config = dict(
    arch='vit',
    model='image classifier',
    dataset='rendered scenes of toy objects such as cars, trees, mugs and chairs',
    train_examples=97500,
    image_size=24,
    crop_scale_min=1,
    horizontal_flip=False,
    targets=['count', 'its colour', 'light from'],
    num_classes=[4, 12, 4],
    norm='layernorm',
    norm_position='pre',
    hidden_act='quick_gelu',
    head_dim=32,
    fused_qkv=True,
    bias='all',
    qk_norm=True,
    parallel_block=False,
    moe='top_k',
    num_experts=8,
    moe_every=1,
    expert_mlp_ratio=2,
    experts_per_token=2,
    shared_expert=False,
    patch_size=[2, 2],
    layers=14,
    width=192,
    positions='learned',
    pooling='mean',
    mixing='mixup',
    loss='cross_entropy',
    residual_init='none',
    optimizer='adamw',
    learning_rate=0.0015,
    beta1=0.8,
    beta2=0.99,
    eps=1e-08,
    max_grad_norm=1.0,
    max_steps=6100,
    batch_size=256,
    epochs=16.0,
    lr_schedule='wsd_sqrt',
    decay_fraction=0.4,
    final_lr_fraction=0.1,
    warmup_steps=610,
    weight_decay=0.2,
)
Rows from expert 5 of block 2, named by matrix and row number. Rows with one number belong to one neuron. Each number is 128 + 24 x the weight over its row's rms, rounded and kept within 0 to 255. All counts start at 0. Numbers have three digits each. After the name is the row's rms in percent of the matrix's.
# up: expert up (model.blocks.2.mlp.up, 8x384x192), inputs 96-191
# down: expert down (model.blocks.2.mlp.down, 8x192x384, transposed), outputs 96-191
up.141 103:129098166143119130131143142057124078148162110143128095139095122115117105142133177117133098119139155123112083148087123132121116161124108133155104096147107159161104116138135146165110143159126162140142116206156125141125111170152160146129126140130207099094119125126125132083103141156122082135
up.142 099:119101160086123134126145108148140140100145113132201082128139099129151110117125111115094135139145143143107135150136124139121119113081137143157140147125097083113136112094159126154088109135098142120137129140133155129176147110106137139103154122144093133124112092118116110110122118167166120104
up.143 114:150106156091114165081111134104157155098142093106161070115124114124116114089120144116133139136111150143104159131105094081097123144116146119107141116107119099147158127113151147116114132126113143120140125152150132109156091159125129113129117137135141126137089124107136115121147085149113104143
up.144 107:117140132068116150074116093135133142092122145095157131154163129087132138079165128133116135159111160115115156110135134129095141137143134123132134161095120092119155143079117155112130137081114128136141145107120120122143133116137121175121131142149136110106133133113124137138175135115114122154
up.145 096:112075146112126118120112126120145114142149121121158097121120099104126126124127104122125117141165154123128139141107131118099082148104135155159145127098080144094140138105168139161095098164128133124162175138144141143151137116150135143153154130167126093126089100118152109132163118140143089131
up.146 110:143110104122137129126121130150132146077150137092143109134137113065126109123144149128145149183146142117085128087087125143139148129107098164126125150138116097072166145092147137146125149129108193106139147119115157139115110096120124123129138143145136145104098107119172110124132145133097147118
up.147 100:114057102096117149100112158127138100129140119144179082125096138133115143101098143137122107143140138108112124121093146052123107124106132142136138131151121119092144121107140134151093174137165142105145163138175133131148136161115108137149125129161118128154084109102121096113134127146121088131
up.148 090:134141150133110168098129121136130128128111087133124126133139106128110126130054156123116105126122139114098103162113082126073121089115161104100119090138131136118158099143130128101103122110139130145080154145194108094122118160114115130101124145129142119127132173125120091077183103114116145134
up.149 089:129068127136146127125139133083112138132138121130146113131110113121146133129132181098122110148164148131116095145064098116097080149120120157131127144129097117114162123123170126184087173136097111140153139118133133098126128139137141094165129126156177087107123130119109107107118161141127066152
up.150 112:120128096104123120114150092139164114153141127133139111094129096108095158051126112173068109110112138132150146121135148093148134149132116113148126114099139122075085164121125144155142066136148124090132122106100103156125141122154090121144115170130136141098130153151166147136152140141128122158
up.151 116:128101151118108129102117144112146120137140110121163066114119147107108131090122119115126126116142130121107163154156143100078144151127126120156161127148123094143125117106105120133120104147154177116137137172145131125192130159126117164072136147142158148115105100082103091084134082120116075112
up.152 101:119129122125156138113150113151134126072106148120118108126145162100156157126140118162140098128095124100118111078135090123122121088093138147117110106076122129155132134123117150108142142125093133129079154108155118140154126146089185144066147115136096128126109162145153145155156075118125137164
up.153 118:124065149124106120099106140106145113129140099130163080116114154107123107089135122103124124122153131120102132147132141094093119152101121134145170141129105107126136132103117132131110120136159171121141167161160121127188119153128114166107159146153138126130093101083114091097143061140105072109
up.154 087:136082107105126134089108107117133119122145120107169144111145091078120077080098124120148143161144165113061127131036125133142156127146133147130118114125140098116165173112133145143108147130121152097131132175146100119116132102116096108137158114130133122084114128117145106127160128166097150149
up.155 100:117115135068125143126143100149130115114154132096181068111158112071122087090133119138141160137147210113093155143136124125126105134080159101120150150108101089104132129104128161141093106137139143097142124120142170147162131086117146127134152124103105153098096121148115130146138139187136116120
up.156 119:143090141100106173087108117120142147109150098118167056116133110099102125101120130085136144132125162162099159141103086091095110123114179119107139148121129088150190123124154138125120133108115155114126127139153139119158104125137121123125120128144136121119105092101130097138134100137140101127
up.157 095:136070108094119129127140108151124135121130097111143135112099086109116125105095104139153104122142140122137161102103117132123127132117112160150162115148123084104133200093142175135110064130083146105127120119133129136143153103149079112152146125165129135094119111166130106115127099155131135168
up.158 103:093115091128155116133111135147125119131183150118146122129151134102120138138127130129126118148170122164145133119135125093168131095073139171117081165123154137134138119126147093113103147143131139037165140090115117165137154133088115174154103133146092136193153159108166104117112144112099172112
up.159 089:127087148095179131102118112142115139116167091125191072155142082132142127110104093101105122146137136137114108150109139114131126113088130135130119136151137116155153124119130155136123130135110147108157150146124110120167130156132107157126126173152092101146123107092130123102146107140118125106
up.160 092:140099132083158143128080100091140154082096114119139114146120156108104150104112114153128123138128174145125169152121080054140097101114157125137148117121136092139191115132118122138124125115145128143129131102121131066120116117120121119089100145125120117102146142120126115117111096152114153098
up.161 102:136072145114113166095119125131129119110147082112176077125100133143130143096111155093122139139139131122083143137116136096131119113116125125130167128154093113112129143090117112129103137129156169108128154145149159135152109162119120160126125143150125161145078096086113104105131119147146110129
up.162 097:157089138117096145101147126082133137121142086149149083093142122092073121135092122103134170131139141152118118134120121087102119139100138115113116122149108144137124146109163166135123130126101138133175104152129121107152144114121146099138120108156151087094143111144160162147108090169161107145
up.163 095:115104121120131130112135118118134135099151124107184114101136086124099152133077080094125134137134156131097170098101105135115105119118141142148136103155130127124153130111163158114124135116079159122150107162113145136141134116144134094130147112170140109130100133131137092131127119151138142148
up.164 095:155116129122077133130133148074128138131144120166116113126130147095111105119151155102111181143137126129140131148117152111129100157162130153115147155141089122121118080130159130123124151124102139121166131133119135097131110100121158139102146107104175130110164066121131169174105147137128093101
up.165 097:134103127070118126098105142136142147096151097124228088143163107128130088092135116126133135160147137140110112143132140129129125128078129132140154154122112094118155133123116123149122130146116113108157163116128126124184131101125139135102158117143108125125118094089107122132132117156133100114
up.166 102:101123142101134122162144098115143145115133112099139129132154141077082114120151079143156169131122135113125159132165128113125136176148151133163135118122119075166148124086121156112124101137126118101151108168145140144134162109154114121130116124108100083148136089117108126155118073143165134129
up.167 103:144136173097132115096131100123146144116158105133154103135140123112152140125162098113126140157113109134104117114125122114082126115070154140111141176132093082156145116100107117118123172120133139119160172108127106150215106124152139156110160148126126127149101105102147129152131080125114090137
up.168 101:130089136127091141103116148099142088144131121137155093086119123117129123130073139115120123117141166131121134152102114106136117114088119140104098068151109154134128159130193154129093154141122147143166109173171155125135132103134145132140133128143176092108100142151155135110128113172114115139
up.169 102:114121166071138153136110115142136137093110127089157101143140132088142093093142133125138137152144194094107147128086112123121116129115154107133137138137114088164165125094142190101102136105125126126138133123195152120171149112117157158132126109111117124104127113138097144146139119168127109142
up.170 100:121148114115153150116140146146086137110146122113215133101155094131159107093113149116140144119167154139103135130133110160129130076065148105093062172160129137105146145136173098126078129104105099115145129100140148140156147112080130100143140130125136183154095179132125091097128127144132136092
up.171 094:187163171120104126101144092101127108107088121131171122120158175086105100142130145120118132115132144148097086140176116101144137129102099089137131130131156150092128195145077134148132152119149142182099096140105140126118083121131093138121109175128136144074098115136088125137136098157154113115
up.172 096:115132143064111149104131104170119140117143124110147102136144132087147127076168109140132160138108169142123177103135121114109123141138146127134171183109134106136155152084116170114132124091134132108140133121123150124159123110118100174127128156113128126122110121124125146145161121127110126147
up.173 102:097116081074091120109134131151173121108114124105130095149130132085114098105133108149153170111114148145136162087144149066092151166123144137160122085119162106160131117121128167069109122148110125123155127147138116118162170141134125136147100100136155110129115090145092178124095097149114094155
up.174 100:124110124095183122101141107112124153107170113113180107133117096080159110118139117117127124171146134136107113111085141123158160099090138152144119135148123102114153154107114131122112148154109157086159155152141101137163128134114116151143138137152130135137099139099138106103129113158118159135
up.175 097:151127111104155120049159123150159118122127134113143136120141092114089141106106136147108099114133166125133112109105105132105140140129129094127100106082105130126125183143108172129145125107143111135138153117145101125116115104158095146158123146158123114098133170131166137088157123115104116165
up.176 103:135110147093120162064113136117140107135148122098189064083126117106140139091086132113130134142130140115098166166118120093098123117102153118088155120134113117131148126123161132129076144118134141102161136137158148121177125130101118134128116137137139132144086138124137132132135108135128108124
up.177 102:127124108115151115105129126125110159091161105092173112130140096105096106152125101124153126152133122146108148128094134134140164119108145168134151120128113088138174146094131113148115103151081171103135131177122125155149136110131134127124166075150147104116100118113130112140114127150148136139
up.178 096:145098152125133147123137137101106109149144111148133128152137120120114076151154160138142105113153156125105089154060098132094117130149132158138174115141113128131117145130152141185102176126106127133137109123128113099115118169142128068131136096108192081085160104121076102087125137132124077109
up.179 107:186152197114116148132144099158157101135103122143136118142141158088122107122129155135105138147105162141093119171130122113139120162152121095098171149089123150091133149115122164147154173118163144160114064149109157110104061100123110134122107162092110116093164153125109099146147118113147170107
up.180 085:124123145082148157124155109149134135118148104110164088123130088105130135109102125115122174107116156147084103106145128134123154132106119135133112106166135122115129172070136175142106098121112169104131107184128154155145117109096139094131124144165136166127077125110140146124124128183146124116
up.181 074:137112148122094161138136119104140159122083055150130128186154128089118112118137161114119144149153124172114133145157113106128119095120105139082112134130077123126119103123139143119109161091122142202112126124141131087149088120121172137131111176098153108114116175126114095108147129139122120106
up.182 112:114095168094121119120100145133131094107143120148159089148145152082166109101151150118145140130130140118109159145142133127104106117064133141138164169123098079169154132103098153129080136130138164111157132106172140137195108145120167144130105151139119167129085130128095094110162079157094075118
up.183 109:126126114115138140114116132138128148096183106075167096136132107096140091143148141127157122174136133137096117102087139125143159132109128149140138157147126094110156139088128114144096143161094192085130145155112133150148123143091127124137155095161120132135102114100138108122139137149139133151
up.184 085:152136157116101154145114135051141149153139099117162109135129085118146097102156120120148186115116133156114138157147131106130153147142112109129162115155166073108148136092110129121118135115125147121149081125133123138127098111107106106134151150125100148135104093124142144121139118135122123147
up.185 096:155103112090135153116153122117135140114143089157149109157102085098146118092124127075118149151102175133110133116093109126115108126104128135116133152148115083145167129117183164134094135111104152123158143154130157116146117112167143092137144108128189120113114138141128096125134105164134116115
up.186 109:119144115105165151100153130181108109083101122074153128127180112098155138089116122168132099131124173136121139131166111129108173119087113099138110109112097130105114158100119166136108090133138113136101154092143129107139164137109120126132123137139113148128115160153131129110149085124125127139
up.187 092:121098114114104114098125142115147122120184090109147092114142106111124099141128117122139121153148113142123123145094157117116140127105146150146173123139106082116158121100109093140111132163089190092142135145131135159167137126148138129116162079146143101136090095105132065138128100138115086140
up.188 095:168129125133124119089117108158133138094120116120114112128138108120125125150101153114163104132130152138103071116067115120058110145128124111140120120102097133169145123135123161126138158137098158155125145123126113126124110173162136123138115139113174134107164132113128147084119083095088115137
up.189 098:133173110126107140137133136178129146118140171132128100083112148124129114153145112183139126097121131135137159089127117103138112150101110122133117135086193113089108177110117129107158135125141178080151080129110143157113118154095130141126142135162120124153141136078127152127124149104106144166
up.190 104:180107129107125146141136106081116126099154116111153103110127114163131133156124109153142120141148151133111102132074082108115084128158127155112166119126103129085135139103156115156139165106082141133126115119113193129136082111137130072129181128109117133101122106109105105144109138148155112122
up.191 106:101077124092138115120105095127136131105124127134159106135156097099117121128126082113130148135124147133124154094088101094114108127096150135152155143125124126128120179103163182106117103140097105102170133139138109124148150087146135107158128103138126077124107134151129121122129124191145130144
up.192 101:163131128112129197070112111166099163115125119093141122134128103136129123119072149140147134101113152101096122151066097107070150118146142100101158109095120145126126173099127157094161114094112117139108155146164102075113109123125114126149143125125135121141131152118134135101150135122112125119
up.193 108:104139127073142120107162095157132134121126148085167103131149109071114119087121107144116184125119185114107173108162119141128164149101125115160119117129129099114141146085132193109096088126125125104154126130113149141153150069116131142142114132117116116092096142172132169129118131166129122134
up.194 098:129118109110133108111122139122123142095178092084184103132133099106115096138132123131160132163147117122114131124089144128119150134109137146145169137130108080117173140106110108136110114163091157082142142156139124154165139118124137119139161071155128117147079095118110104155120122141143112138
up.195 087:097068099115149094113100105132138106133175147146121108110105144134156155128129103131086129121133104124149099143098132074131088133102170154136146159113103138135132110137156108117136135160155121061196145117146113136161165116132135191140108099128125076172134119096151105144111155150137164138
up.196 104:126098115105125119090119084125148144100126112130156119117135134109144146105131087097133138155143134115135186107109105108106088103131171138135145168112126115123179145096135122093138129127070126112154158119132123127172145090145150115116177085154105098120099118128124099147153116156150123173
up.197 119:123083132127108142098120133110155119127136092130182073094095147132126135095110118105120148107132130113107163140125132067087137138137136124144178119150109103112131129104137109150129128135139162113134141150145132131184118159110124144092149129149132147121083088092092105100136082153152089137
up.198 118:161094141077130166095109124132142133092129098114163081132148104116132112105123121108118120118104169144091132127088096102106111128102165144111155130114112073159160137133144166135123138110112138144119129158158141116172108143140142105088134116155125123127102138108124141105148096156133103133
up.199 098:108142098114139126112137130189159158119139111078139114128163113132101136118095087141156150119135134182140150123155138105123142168129119130177111101107153132141105141088114163117127090147138148109152074157118139132123144139130139127137127138151075113180138117119127137125121125119106149108
up.200 099:149077124106180151097131110098116163076152105126175074145123101108151106094127138081117129168147146159121140134094136091149139134075131131141129129131126130105149114118140127119123114155130136101124180130124112095126132146110094121138129157151142146119087106092142129070131137134115137136
up.201 114:124118100105151118112140133126124157083163113079168113136140107116125103143128103125148120160133132137103146112089144134156158127111137160146158118143121079133170150090123125143133105148070178086135145167118133142145149109128136109131153091155127124139089123110141114132111123160143148137
up.202 097:157120116093151165113135109119102141128126114114173084143128115123110128080109103157099110157137153140127119185123112079149102095116164123117161123141122117074148110166172114162108159126155068116127152112124129103130138101106098101129151153124109084101133125160139129129129117146151147107
up.203 101:145087149107112138110127116089132153130131100138149101105116102151123126130106138138098146121099128113123109164105110108123077123139153150115167115140152095101151136117125126118141139099105139138177098120107136138159073112155139129092130144110143116114132116089142116120154132140125091144
up.204 087:116137134140120132079148124125104133142150107090155130110148093119157109120120112084130119115150141151102129148117086151085122108126194095104152137162153113116171103145120116123098120131103144103113146141143124124153130157119128105130169102146154143131100145148097091106170131124118119175
up.205 105:132114129097145131118144104134137155092157134108171111132140086093140096117123145128151131147133127122097124091084129149139177114107107145138130143141115073093175137097139156145133102134089185106135169146098131134132110114109118125132162159133134170117121125102166115117127150134118133100
up.206 093:132124181078154129131133104107136124103134118115180103119106084085150095063136147103089174164133167124106119151114137145154120115098149125118138155136085074114162133097176141146079115130110128120164111141133168129169124092117122142122146125112121161113091118168144141136134122190142126110
down.141 108:094066158112152120100139123125168123098118111128125128138145115144093126079121100118111106137114131151156147144119129099117136161139129131170130127077146126138124098134104152149122094173128143137153114154146097122110130134134148168161119144205126099111139142109147107150171149123098100188
down.142 100:174165135160124146121158127124111165130111128121137168118110138125144112167100101113181113128132100135106154141123113140099091123145176123121132108165117122148154092159114125106128141105168166167105162127154163102130130128108132117109152116096105151118130083136099119124132121113147165156
down.143 063:134139110115114147099158118118152101152127112123132132117166146152114120122102151151140124094126119147127139152139120117106127130114168139104136097138116157141112152174127118143098129108170087141159113106122158134114133155113124104174119144088144147131136151129109118125111142145130090096
down.144 121:145093168138132075133170145122107121158140115140154094129133131107085164145133133075141148139170079129129160115166138158103116173152138164147116156166165098105126097112091139172170128133113119123146148120119124141130098122154103125096118144130113040135088104091137127127081118113140108104
down.145 096:129116146136136110128167099131116119119093148126154163112136134133106161104143158130127125158152104112148182118147150170124124135131084139144083114143143118116098143142104149158144075148134114150142186103122092097097134073124123107162119145159116073092123149143144104163144126162124126149
down.146 105:116141124167143125154153125147101150127146147150121168119095067136174153150117097076130132151124106109128135111133142166197094128130094133125109150148144101106112139087131106101145117145106117112113140145126134140116126107137118077132123112165139150137111152164123123128122131126132167138
down.147 100:136143130138095160144164150127106112147101117148150136124159139158100122116129150109134149099146113124094172137176107164101139097137121098123095113155183132105149103172094131093110137110133140150076128123114142121115130157125121117101171131134132123110114141162113098098170105111141089133
down.148 087:130125165171115144151155171114099146131140109121112132150143120118118110168121142093147106137166120145110136163142146146116167129101119146129118153108114167120109127112112120140088129150102115098074101141132140135102142139123141076161131128180104152155123147109109105134078174104161120174
down.149 095:121095136123115116129097118170135111108106122124129149163147093140167151095160134137129108160125104120128167139122125133091117137152133127173148144131127087100144104131123125129120137144130163146080127132130136087107119136126078128167116142140124119107135132139123066108129152117135132132
down.150 119:121162157143120129121105108067117139168127200181114135121120139114186148169161116094103161133113131121116119141110101149110097146144123142097095154134140109127096156141148133134148131109099084120145138121142115141150127110097118134089139154130113126129108122098145180135146188137156136117
down.151 126:143121151118134156122138110120122100110078102109173153117154149146088146080116156103121155117153168116097149142136142126107137139156132076127104138111153126069132114129079155116149136117160118152115124127141125117090109121109121158133161138114112089130122171119127108102160078128147124124
down.152 098:160137159130137094107097169093120179126141105156095131116109106127144156119170124084150192140126117125137128103081129130150131165161120108151159149141156129143179132133098123112176142145137126113104103165106133118110098131153120077167142103128108187145118074126129132119083144146107142148
down.153 131:129118156116125143134169109124104100117095097123175157128144152136084133088129177093128161127152144099096162141144153157111141143149119084141086138127157118065129114127086138120140120117158130170109131122134127125089115119120130139136160125122117098123103161141126100108150076130149102122
down.154 087:142145138170120106136160115126113130127143132123120142128112104140131126116095128087130130163128115121114146129137137157206090142149098132143087131159144137117146098127109115099155131161131116121096135151101151130098112120154100086145118123133170114134119140163142104120151133103120150171
down.155 100:151146134131131123117157142109110124148140147117146091076129113097110157112119134102168139124163160125105167126109135165095098127104128104105109144155106155137116120154149142147131108148149104117144168130122125133138119129135118057122134152080088152175102121114126145141152153103142163121
down.156 073:134115113103116138108178126144128100153130136122116114108124141127131113101118143173159119102138136135132109144132112131107115118106179094143134067141080141124136109174109126135111093120154135138141128105082142142107138131133109133149126184105162115098118124138158141120128146126125092130
down.157 112:144121116201131104151181103132150120147080163122080171121084114137143171118104095139131136133127137074129144111139096133126093133160118132116090079148146138136111135140137157081168118118144126157127138119145129101104130081149088118163117159152149075115113150163169155123100143133125161162
down.158 108:125150105107128156115122133173120152107158170119138123136143090146138126122113100088104140172123176129099119106117139163170130125102110117142107169115129130105123148114176127101115142138117101093134124165117149145123134120137143138128116101140130117158151125151109122133139119138139183118
down.159 091:143150113106147188141202126158100151101123116096146112140145124144132110150111127113118095131117127126088154134135129108164131105142124091139138125153169143102122089123102125109114160114156170122062135126102182129104112138126148082107133116117155162117148100165063106114132103115125122122
down.160 094:154135140139141119151126133107101111171147098089111181138094116168137093136106151151148092122156098140111166172139139154130166124146132125115171112175094179141146068143114124145103101096150150137112119143137129101109112149138084124163132157097132126110120186126121104075125157102091122083
down.161 099:150129124151089171121134116112123115150096104128150151114134154170100118104135149118146160116151156110084171150103116137109143128146141064132102121134148137087134104158107150103125152115154114150120126151171133112091103137106112145124171121113092142100109145130112095114149111109151131166
down.162 080:136111153137132114143162074104146111116139120125104139168128140109124098115128127160146105136075151103118157172118125086127128170135127064143178088127098140131107101138102168127114119151167123120125132166136140135086112105140084114167100163138147166090147125145119154127131175126116119155
down.163 073:121124181190108116099191069130142116163149157138127161094118116121114183128105101120154136134119146092104105118156106166098090140145139123124106133143145140145138114141114136121137132124108113125144093146131102134115124092132120156142093163169147105103148151092155135127141160111128151139
down.164 100:178128151114117115118114173155114128155129137186132114135123129122128128149126135100147149110110136095144086126087134149066128126146123146114155160120152145151140178130165115158141151125113109135156116138148114109140095151146165150112140095109129120127160090085130181088105126132139138111
down.165 096:161190152143132166140177129159070156106107126119158154113123140112133123147111128093150105124153106135077163137138129137133135098120141097124114121157176151073135140132118119114141140105153145146050145115103165098092139151097097072110151141115130144122122136143112097114145113107148158131
down.166 105:109076123138134136122163116143136120129137148133117078122119117100126126120104076143138130147127161089107107133112120093121104121108122106151132105136143177129118144103145181110137125163125113063129136157135127142130176092157131136152118115173148081104143088138134142107107146154133130132
down.167 102:123142158105102139151157153152075140127139124135154127118125110153131142142150137087142134107146156144107170191149160133129154160155116067145139165116167148067143129098132108134138105152131134141098115139107172126105156141131121084146147123140146145140135118140084080112121076106147122104
down.168 093:107104140170110087111156092121149101139141133135104108103092100115133118128096139131114124144125125127117121168131124128150090160130098124141127103131115130138126116142149169129124098184130135121143123153135139115105118069154099122186097167155150105105110165129150108162135174130101100145
down.169 093:119112159138138153136185128162130103146109175116135124106125131153167143144113070136135107106120140078083160122110087139094124106114160115134132105132118172135087130158137152109106108107144119107156150127120144129155149095126159137111121097119103127149139125148076129126134157151164131125
down.170 118:133141120152121148109168139140105139157146139139152149090134080147145143102135105131162166111126123110096135107076113187089151109113146153100078169143101117101104142153148125131124117097137138109156123134153131145144124081096189136141159093107090140142132132119110126138120164138164164143
down.171 104:122095109173183095150152164100107157132141154108111113102096111152157153141138121133090119176136132079151135140133137128138083125138118181081141127158106130140180095152137105112120149124106099127150152094137132130149131108149126122118142100116085116141098141129165129168151151114099127133
down.172 091:122109184104128107115144136122101122150156155151144073114154130130063131144145136064139141141175134139113195140145132158098111185100134126154152144124150143124127117129118144178122105132147089105147150120112147159130099140146108088110118136122112081137121093121135136124117118119118112096
down.173 126:110089144154147113141145109125128129145124115103136102129157140094129148151158089118146151089140130131119097130116087075054136125131187117122165155140133111117128119130116136118119137096177113108147099092122140142157163131103154140141137137111099085132141107126137102078106133122166110115
down.174 100:136156142137139137137158140153104152119147129115133147142118079134146131139104120079127145140136138131102126133134138144210135124132113090132109138153158131098128125098137116096145146144148121106092128157115161139104111135136098091153149123147159153141116124173119119101126122127112156141
down.175 107:141128183157112122151114102082102160136113080182098156127081121096140130139169112094146169138115106101102092113140118159104114121138146134138132135154110079113130137100107151127173114102106114130099133148174129118127112097132102156120132152134116125115103101129132146093094124140181115106
down.176 086:132109120147053138119156146113141133161112129134121105110165163174119116127102145139150122089125145141128161177147102123055112123133140087119143086150114143131116119150115162130103126120141122148131129121132157100123145149123098090142147159089158159090121087137104113130133112099157094143
down.177 099:130150143150142134132161128158107167125154126105129159117105100130143143129111116098136141146121122120112126109122156145201121123144108108127117120153176124098131143090123132101161133149113115106086119157123136135109123132130102094145157106150150125147124143148143122127123127119119166147
down.178 107:122089145121157094119104127144129126087110146112123132162152113132160148122155130090132127158159111108155180149107119129089124145152120128181124160096147162105132099132119116122106146138078112151129113139153133087116126116107089139165101133159113095113105122132136103105129173120114134153
down.179 108:159108142092150102161140149112139141118130121097114113120075096134168134109133132144166121184134164115108152161108133132134095123130101115144146139157109103131172080158142129111111181125128114150131138114151148139142129132153146141123123131091098140135117105152161136151143096136058128134
down.180 086:146110193120106109129169101109123135136133123149125131143121086149149137115123122092179146148124130123096164156101086143092071147124147102113129129144110144169139081156142141090129117103153122140162148132150133121120123102151126117155095155141155121105139116133117128129126100138102157113
down.181 081:118097132142143096105132117140127122133135166122103154138132088131159147126131110109146107183160141085149098079131134162101101128153150088143103107193114159107145129111145114089125085119113113126118175123173151144118128090126102139179151146111135100123097113176141145154137154149131155126
down.182 115:115114150114083142165176101127118091124102122144159113110150132108129115088185110139141142111163127144106143146145108112113126108119159115150098160131121128079105125156149118138106124141153138142149126112105154124137168103115173136163147130118149102114140111119102076113111091151144107091
down.183 103:135167139139124150136162138158107155119149123113135158108116100138142139124117126073123146132138126117089134118126148154196119127134113100120104141148175127079121147096124121097161131143111132112085121152117144133103108133131103098145156104146143143139110137155115103108133119113119170149
down.184 083:149117172142134109147151135109104117130155147134142120102111116105126103132134153066144161146162143113098185131091123181142080178167124094138119145180117154123145106144148135155125116137125143123139121140127139125089116118151121105163118114134139113100094097128138105136117139131105130119
down.185 072:135125135147111095132161118077138070163134161163109173082103127119119157127078149130139110102129091126117127150132131169124053131126157125115104113148094119140122128154137122123130131137134162135147138135133133125124140129129101114156087150131173159109111127139151133098081123131094124077
down.186 121:125134178146138069121102114086110124164117141169109119102143161073127136150165089079153170117138118118115100095151118173100098155135125140144131165164130094136139134124090155136145124147110099106120145117129118115166141105147112103101153126118123114147095079100126137099083175108143110112
down.187 091:125139146143155131140168128159100158130150118110129174114111101147126140106110132083122133127146122134107150113137150162194144128137107096128103133136175129088129135089130121116154102147111128123092134149114135137093129131134108086160143119158145133140102154157137110114138123115114154151
down.188 105:120139204141104127141090058124116131105112109151144151141118129105139107137159132079152132167157118123112127130140136169111105116123129122157094164112096108111127120095119124136107108135095144155075123147156133097116141103113130168143131165128121150097136148126117099112132161110165131133
down.189 112:096138087164129150108104119087125174101137138136114170122130124172125126126140119089064107167116144133116113114138123141171110126146147123119134136138134137135116118144095124111148131099112123111128168146126106133099124130112094092104123139144100183141118163145055092158166164105109152126
down.190 086:106130119175123125182186110141157099135098117141104142141122154103111143144144121142119120135121154137116167128160116151081124155153120121137147093116184113127127138171096143165119131129121157127082094135101142132106136102120111085142113151173137087116129174143139110123129135129129127177
down.191 119:150120130195105131149179117107135117181118132132112110117101145108131142125114135127135171103138156090113139165139107094080121156153118112120128116137139173114078117149115150104146148107139117120146086122121124114111147093131140134159129126138168099086144128130143130112107148128124121134
down.192 092:156130140115116131141146156125122183091120099114114172107122137172155097125104142116172108115132128103077143161117112162107101110124170140130145116134092110119149118134130115106119096129100128144086135137155136094120134166128126075123166116146161133116107124127102087059083151116156123107
down.193 120:133122177151133078109128094119107118185152178150131104113126105076142147138131127095147150119153126127103117149114108124116115148102133112112098157150134134115124156120143151144141128146150082093169135132138114147145156099134123087157125141139143094129111103096158132089113186134132144109
down.194 095:128149144136135121146173135164113164110139116109140156106106100135137134119098134097132141149147128126087137111119142152179122121135117116137109130156185129079136160088138125095158128141117119120079129141121145130107117144136107088148150109155145126139113147150125109125139111119118168148
down.195 092:121113134073136137096116153160144136088153122126141090121149129124145123096128095114139134128098151148137100113072141119148144148128123126165123140114123112145140178090144136133140125148122134090168109145088129138146144147154147170128100107117148127165120082119125147136111067167106163139
down.196 093:147149148181116119126174094132136116168118136108113142136112106155115167124107153128133150129119140102105148179149100138117099157153137094110127095153131161128102085194116128091146149117157088134156128119139108123107099108120096116155121135122140114108133141151139128126144151110126150129
down.197 117:118125135157123173147110104122124103146077116117157175122119163155108141110128152126133130120153164092096149130134137142135152135150104074137103114141181141057103142128103155114123137114138101144091137128139117124086122140086088142130151155128106122107111176134129113116167120115147128160
down.198 069:140136145072106141091130099115140118132148130123130133134132125154151087102108147137139128104113130127098122161126139128104094134119162122100136104136064120149146115167129128113105125085147102152147158132140146128120153129135092141136101156118153121120130151124136137122175123143137133083
down.199 107:130161099164095146127142135135142126109116134105123113129132147123148120131152102119110110144107133115108135139148095117142126095095129105096089136129167145143142057157111120082111192142153135102100121140131132113156140135129131087110124113172126138137150116137054082090141128122130154133
down.200 100:146141138124144144146144121144111138123121117110132132169112079128154112153127128086119113147111126115098106120122135140204134119139116102137123126159138124103125104115127130100140157134156120128081142157124151131101103145152081079124128126111150153121120112178120125100147117143123142140
down.201 110:128143138146143137136158131159106168119146131119123161126111096122135129145106121104133127149123130114105125110118146139194114123130108118120119129143171133098126140080130121099162142145111117108078128147111135132107122133127107086148139122157155137134126124161134118124132124118116177154
down.202 105:143159139140145162165164100115121109129136149086133140136141146093127120140127149135135106126118143128105121151154135137142108100125139121112118104159138124114125121139128141111101148102198140108112129114075161129092133129115126099116120155091155133111119151180121100079158152113106118113
down.203 079:158154137138137130151140106121094133127122138101116147139105136107138108145138135112138121138147142107100127136131115172099093122164163107098152099166141142130160078156120137126130166097144113145094170123124148122098135164124107109143138151116134116123102141137111129094143119106114150107
down.204 088:138122112162122149115137173112117099140118130087155125145142119099108135136100152127055125125145116118127152140151152119138141099132118195098094152101147131106151107127118099144112168136118168118095085121114157125142114124133136130110113082143103107148135165108135099106120133117131111139
down.205 106:140155128168123133146158125156088174137131137135117160120098070142176152150103113080130122130118093120114121118138134164190103115146122117110104156154137114106120133085126105072165134122120122133107127139129135127126124113155106076129151105148153150137125125173128114109123120115130174140
down.206 091:144157136157093149123150108143134133124111160145136157088135113127175142149128098121172121121112147148109137143114105155143083108100167120095107108112094121115109147139134128096129124109147155156163141125155128127132155107093125090141164121115102148154118131129114108118134140139151186130